config.toml
hop_length = 160
input = "log_mel"
blocks_per_level = 3
attention = false
optimizer = "soap"
beta2 = 0.999
beta1 = 0.95
grad_clip = 1.0
batch_size = 64
lr_schedule = "poly"
weight_decay = 0.09
Rows from block 7, named by matrix and row number. Each number is 128 + 32 x the weight over its row's rms, rounded and kept within 0 to 255. All counts start at 0. After the name is the row's rms in percent of the matrix's.
# conv: 3x3 conv (model.mid.1.conv.weight, 192x192x3x3), inputs 130-139, a 3x3 kernel for each
conv.136 115 [148 107  86 102 149 173 123 163 177 143 105 125  78  73 138 154 146 141  88  90 144 132 119  72 154 127 141 124  94  76 127  90  98 111 106 128 255 163  19 186 133  71 167 123  86  86 124 136 153  82 105 185 158  59 132 135 153 117 102 104 129 137 117 179 103 128 103 139 132 164 130 148 121 120  91  56 134 187 162 150 145 124 101 159 124 131 154 133 140  95]
conv.137 090 [141  80 147 176 111  77 110 147 112 163 132 129  84 162 139 220  92 123 124 163 138  97 161 124 127 124 113  87 139 138  64 103 169 133 163 100 110  91 201 108 112  81 130 111  74  87 134  77 121 115 137 135  78  81 101  49 133 106 175 110 185 158 146 113 146 167 172 157  90  77 165 127 129 144 185 119 132  92 139 102 179 173  91 117 139 121 115 110 118 144]
conv.138 115 [108 148 164 123 117 106  83  63 105 141 128 143 150 150 145 175 115  94 154  24 100 112 145  96  90 105 124 126 101 134 129 133  78 167 216 135 110 117  85 123 132 143 157  71 102 156  95 125 121 112  83 112 156 121 129 176 204 143 114  96 130 121  45 168 182 131  69  67 157  98  68  79 164 131 160 102 134 176 164 110 120 123 198 127 132  77 149 122  76  82]
conv.139 095 [129 147 161 123 105  36 141 139 140 149 143 131 143 113 145 114 136 137  76 153 117 134 168  95 111 172 153 110  91 127  44 146 132 136 117  95 117  46 151  95 135 129 218 118 153 128 117 126 161  92 117 110 138  96 155 133 126 106  67 146 120  92 210  83 101 114 102 132 108 118  87  99 186 131 136 152  98 100 121 146 110 105 149 147 130 140 128 103  88 120]
conv.140 092 [116  53 125  69 102  55 203 148 138 181 140  91 156 113 130 128 145 126 179 110 125 152 127  88 128 138  89 112  99 161 164 172 105 160 114  81 231 200 210 210 203 160 164 139 169 134  77 126 138 107 132 147 135  66 144 132 127  84 164 168 176  78 171 153 118 111 139 131 145 140 151 137 181 166 154 120  94 108  80  89 117  99 110 124 182 171 125 120 145 126]
conv.141 095 [107 159  92 120 114 137 138 125 156 182 119 172 139 113 127 113 123 107  96  57  89 116 152 141 122 116 145 134 143  85 117  89 131 167 156 200 120  83 143 178  87 186 128 175 103 187 184 153 117 112 107 127 106 114  99 124 114  86 162  99 147 145 131  52 123 161  94 124 115 141 152 123  89 148 148 197  92 140 138 147 109  86 126 108 109 110 127  79 137  78]
conv.142 102 [111 109 103  96 111  98 108 115 100 111 139 119 110 109 137 103 161 124 111 125 120 131 135 103 128 172 117 117 176 150 116 118 109 146 125 132 145 162 185  88  95 101  97 146  52 172 146 111 104 110  74 134  95  95 166  97 135 108 105  66 146 189 169 148 147 213 141 125 119 183 174 138 144 120 127 149 171 190 121 106  88 125 109  91  96 104 115 149 123 107]
conv.143 097 [151 103 161 159  60  50 117 114  66  47 106  82  80  65  95 148 147 129 176 126  91 135 138 154 153 142 109 164 110 139  85 109 134 175 165 104 148  97  89 126 107 131 106 122 111 183 102  62 109 135 119 203 110 124 121 113 151 103 127 109 111 139 100 173 151  86 135 139  57 110  93 101  90 112 159 115 171 177 110 118 144 104 178 168 155 140 132 134 109 133]
conv.144 098 [102 148 110 236 106  67  83 147 244 160  85 102 143 114  88  81 115  70 122 122  88 107 110 167 125 110 156 233 145 133  87 124 192 160 150 102  96 120  94 118 121  92  54  95 104 139 146 122 119 136 139 137 141 114 159  90 161  91 131 115  67 124 169 177 113 116 132  92 158 127 127 205 148 113 150 191 141  82 108 101  72  71 123 162 105 113 195  94  98 126]
conv.145 096 [121  88 154 166 143 129 132 112 167 127 109 167 154 134  97 100 126 100 143 143  95 140  49 123 181 118 141  81 164 177 163 124 159 181 137 163 106 140 126  69 172 161 125 117  95 128 140  99  97 109 138 170  67 143 122  87 145 171 171  53  72 108 148 164  96 138 129 138 114 163 143 117 147  74 131 108 152 172 123  80 138 122 139 135 148 101 175 176 135 143]
conv.146 089 [ 96  99 115  78  70 119 121 127 147 194 100 165 177  99 133 114 145 152 126 151  70 141 156 138 152  97  89 103  68 177 141 138 155 145 129 145 112 130 132 141 115 155 126 130 123  95 171 152 135 108  92  99 121 129  72 128 131 106 135 111 109 100 135 103 170 174 130 129 138 115  82 171  55 147 115 150 158 116 108 124 141  81 128 157 133 119  92 150 119 154]
conv.147 094 [124 119 174 162 117  59  94 134 165 102  79 155  97 123 117 160 135 147  54 122 137  53  95 166 159  98 114 134 155 144 120 112 176 148 177 109  63 172 245 125 130 192 159 143 157  87 108  78 137 127 160 135 108 142 154  88 125 117 117 134 122 172 138 133 168 163 139 128 174  87 149 106 124 179 110 121 158  90  95 129  99 129 139 152 142 162 131 113 133 150]
conv.148 105 [121 161  94 113 110 148  85  76  61 149 120 100 128 127 137 129 118 119 100 103 133 165  84 106 154 114 140 125 171 109 180 120 128 122 189 177  85 133 144 121 136  79  85 102 143 111 137 168  89 127 153 127 136 117 102 160 110 115 132 132 139 140 140 153 117 133  59 102 153 101 136 110  85  97 186 168 133 113 131 143 141 124 144 108 120 114 142 118 161 117]
conv.149 109 [142 129  97 141 137 124  95 107 159 151 100 144 115 117 121 132 163 115 183 116 135 119  81 143  98 129 151 165 110  83 209 118  86 107  89 110 112 143 170 115 129  85  95 124 121  86 108 105 139 117 122 125 170 156  73 136 139  92 117 108 157  94 124 133 156 133  79  97  87 111  81 108  80 127 135 209 164 137 145 131  93 155  80  90 105  98 148 141 161 163]
conv.150 087 [100 106  75 148 172 124 142 153 169 160 105  69 105 125 149 144 121 137 137 138 124 109 130  95 102 105 119 156 145 114 115 151 140 132 156 136 122 151 115  77  68  82 127 109 106 176 124 121  92 180 127 107 141 141 134 151 108  81  75 109 122 100 106 148 150 110  95 147 113 165 139 151 112 138 134 126 136 114 157 156 141 150 138 133 104 125 140  96 124  90]
conv.151 093 [ 78  90  81 165 158 134 114 106 116 135 114 100 159 143  89 116 168 149 141 112 141 177 132 144 164 142 147 141 114 108  74 101  69 116 114  74 120 131 128  60 133 116 179 209 135 156  89  85 110 172 145  91 118 104 105 121 148 196 135 156 175 176 161 179 157 182 163 144  85  99 138  45  78 101 116 144  71 128  93 141  92 152 135 134 157 105 151  61  84  69]
conv.152 104 [146 136 163 186 129  81 164 173 174 195 207 128 203 105 127  98 100 149 122 110 148 154 158 106 135 110 101 110 140  99 149 163 156 145 113  97 179 146 102 156 113 158 125 116 131 132 150 156  94 158 153 122  25 144 127 169  98  72 136  96 147  81 135 106 103 199 159 122  66 119 120 122 164 168 157 110 178 214 110  85 124 112 125 153 143 134  75  98  89 100]
conv.153 090 [ 85 118  93 124  72 121  49  78 102 117 169 168 138  98 141 153 139 137 152 120  51 132  86  70 173 162 172 123 130 124 158  90 191 153 147 137  87 143 143 126 156  57 165 128 154 142 110 111 167 145 133 103 154 166 130 109  78 140 121 134 116  55 115 146  93 138  98 157 174 143  83 206 126 165 142 135 177 109 116  81 167 133 122 114 136 149 154  90 117 108]
conv.154 084 [101 132 114 176 136 111 120 123 166 146 166 119 138 104 113 131 152 108 126 188 171 144 117 183 136  96  88 134 101 149 105 133 186 134  98 153 151 142 154 112 115 107 107  90 140 153 204 146 164  46 157 122 124 135 148 138 117 125 123 164 180 100  81 136 138 130 133 127 121 117 161 121 115 115 115 100 145 154 119 194 161 106 140 148 124 129 109  84  90 161]
conv.155 100 [ 76 105 134 136 124 127 121  87 102 140 123 166 107 151 146 108 110 129 137  92 171 104 101 138 135 107 107 133  91 123  69 142 119  96 160 176 137  91  87 101  94 122 119 119 103 129  98 101 103 156 130 124  79 158 168 125 123 138 136 153 106 148  81 176 152 117  96 174 170 159 162 196 118 136 150  39 162 110 139  99 114  92 146 167 127 127 123 118 131 135]
conv.156 095 [ 88  95  81  48  94 118 126 117  96  94 129  96 104 139 149 140 140 139  97 120 141 129 141 140 153 127 138 131 105 129 105 125 126 131 199  87  91  71 115  94  97 149  81  73 108 134 108 122 152 113 146 142 166 150 134 103 136 126 139 134 116 116  83 133 156 191 153  86 140 102 100 102 165 157 102 119  80 167  90 114 108 128 121 131  77 105  88  98 144 152]
conv.157 108 [128 119 143 111 104 109  82 105 159 129 153 116  95 103 132 162 127 123 121 111  99 133 123 111 112 168 132 127 128 170 172 166 148 104 150 157  93 128 157 191 137 201 154 174 161 113 136  75 157 142  91 108 148 153 173  64 109  60 127 163 153 115 105 130 142  97 120 101 106 106 106 137 119 102  93 114  66 134 123 136 146 113 152 210 129  94 130  86 112 121]
conv.158 088 [202 153 158   0  75  91 121 139 102 148 128 148  97 114 114 135  98  94 140 141 128 127 118 143  65  82 130 129 125 196 124 146 117 115 147 139  82  99 170 107 172  76 170 134 115  31 102  75 107 126  74 141 143 130  92  73 157  93 110 102 126 137 142 106 114 143 109 144 129 109 136 131 158 149 115 134 100 158  96 106 126 169 165  80 163  86 127 101 116 134]
conv.159 089 [112 144 132 159 113  84  93 138  67 101  94 189 100 157 120 104 113 158 113 106 119 115 110 140 171 113 175 131 161 114  59 147 112 121 117 155 184 133  88  83 115 139 148 108 133 104 122 100 102 177 130 129 129 165  90 135  93 154 163 105 142 190 125 101 148 143 109 158 133 150 156 106 153 146 189 114 133 201 137 127 151 127  90 116 173 105 125 139 143  70]
conv.160 094 [132 121 118 151 132 143  95 117 120 132 135 152 140 102 141 104 131  68 147 174  84 171 179 120 102 129 104 110  98 103 130 179 155 135 179 178 105 168 199 167 182 193 154 134 167 111 114 148 168 167 133  91 112 105 119 102 103 114 139 158 164 157 167  76 151 131 141 138 161 218 160 145 107 106 131 150 128 158 121  98 122 150 191  87 152  81  92 106 128 162]
conv.161 109 [156 172 109   9  78 227 103 122  84 135  88  86 164 137 137 105 131 123 121 176 174 119  68 147 148 142  98 183  87  81 126  84 152  75 142 116 170 214 115  78 142 148 149 158 131 135 111 116 133 125 138 105 139 146 160 121 127 131 147 109 128 153 163 119 166 129 102 125 125 115 143 120 154 135 135 153 154 115  66 127 180  40  30  71 119 107 130 123 148 139]
conv.162 088 [ 68  96  52  94 129 107 166 110 138  83 173 140 138 122 101 138  87 172  50 121 158 199 151  72 141 112  81  44 150 166 171 151 149 155 151 131 165 107 146 141 139  93 150 144 155 201 148 171  78 142 106 152 127 134 147 131 121  69 155  98 178 102 131 170 129 185 147 152  94  92 130 197 128 132  96 127 181 134 122 122 156 148 140 101  95 158 114  99 113 104]
conv.163 094 [ 99 127 141 146  95 130  92 117 157 151 172 123 180 119 117 144 103 138 211  99 123 162 121 144 116 130 125 151 102 122  87 135 114 155 157  91 143 139  67 145 150 110 166 150 180  77 116 100 161 171 103 166 160 120  71 157 182 109 101 111 172  97  74 119  54 162 137 121  77  86 143 110  88 121 123 160 130 112 116  87 107 109 101 116 131 128  92 183 142 164]
conv.164 115 [161 141 121 116  98 135  96 136 159 188 162 116 132 148 121 103 134 129  92 159 132 152 156 118 121 108 153  76 129  67 118 121 138  89 136 164  58 116 151  90 126 128 118  63 189 120 146 128  95 144 151 128 109 139 141  98 146 143 158 162 110 114 103 141  78  98 131 135  93 134 163 109 100 149 156 136 133 165 117 158 133 128 162 141 124 123 142 125 121 123]
conv.165 092 [122 126 104 115 128 147 133 141 134 199 151 202 174 142 150  78 123 108 100 116 100 139 156 113 149 142 151 178  81 141  84 127 190 116 147 127 179 161 169 152  90 116 125 142 144  92 164  53 116 103  70  75 124 104  88  98  57  99  92 129  91  68 111  58 143 141 137 125 150 123 145  79 103 113 145  81 130  66  96 134 113  90 123 145  87 109  39 119 128 146]
conv.166 103 [144 122 113 150  85 129 128 124  84 119 109 133 124 151 142 164 117 149 136 140 209 149  68 157 140 144 119 116 100 124 123 123 175 161 167 109 137 204 218 162 109 146  89 124  97  74 107 184 117 101  57 158 138 123  98 122 158  84 155 124 131 119 161  90  69 150 164 138 117 196 151 127  94  94 132 121 108 144  95 133 127 152 151 160  87  65 156 160 144  74]
conv.167 090 [116  82 106 111 137 167 125 182 150 107 139 145 152  84 120 118  92 100 108  59  64 126 101 100  61 149 109 116 182 115 151 120 144 167 111 100 151 180 158 147 150 145 121 162 165 159 150 116 160 128 117 108 121 125 144  93  82 118 124 167 150 143 112  97 140  92 153 146  84 117  79 166 158  84 168 141 105 123 120 138 139 130  98 109 139  90 128 160 152 129]
conv.168 112 [147 141 119 131 135 158  79 134 177 105  93 140 145 150 151 119  97 192 129 100 141  81 139 105 114 149 121 143 126 109 118  82  21 170 137  89 130 156  96 114 128 177 120 142 215 129 160 162 109  82 120 110 113 132 112 127 165 111 110 137 164  97 116 130 103 162 109 122 117  97  72  89 149 148 137  59 157 235 105 137 172 149 121 141 170 147 153 151 148 172]
conv.169 082 [111 126 166 178 155 152  91 110 136 196  74 196 130 139 154  66  91  82 153 165 126 106 106 132 149 129 135 124 124 174  88  79 127 165 163 165 161 123 121 105 123 119 118 147 216  41 104  63  77 119 182 142 127  77  95 109  93 133 121 140 107 115 143  91 192 156 125  88 183  97 103  40 126 154 129 113 137 136 112 152  63  72 171 140 172 140 107 101 113 125]
conv.170 100 [149 127 166 113 116 152 154 102 108 113 101 156 133 146  95 136 100  66  81 116 196 118 128 169 111 121  85  61  83 178 226 167  91 117 138 174 117 107 115 104  94 101 129 134 136  82 112 138  99 107 144 161 121 142 175 150  83  96 134 158 170 131 111 107 160 143 107  98 143 126  89 112 180  80  85 105 112 129 142 117 157 190 140 128 114 132  92 179 133 102]
conv.171 104 [134 112  67 165 126 113  97 129 110 128 127  98 176 125 182 107 144 121  97 120  85 165 144 124 158 102 101 138  86 179 140 125 188 175 165 165  55 170 135 175  65  72 111 158 141 131 137 166 163 156 149 183 127  60  77 118  99 112 167 130 113  95 129 121 174  75 140 125  74 138 161  83 133 167  85 152  95 106 102 104 168 166 146  56 185 142 132 148  83 162]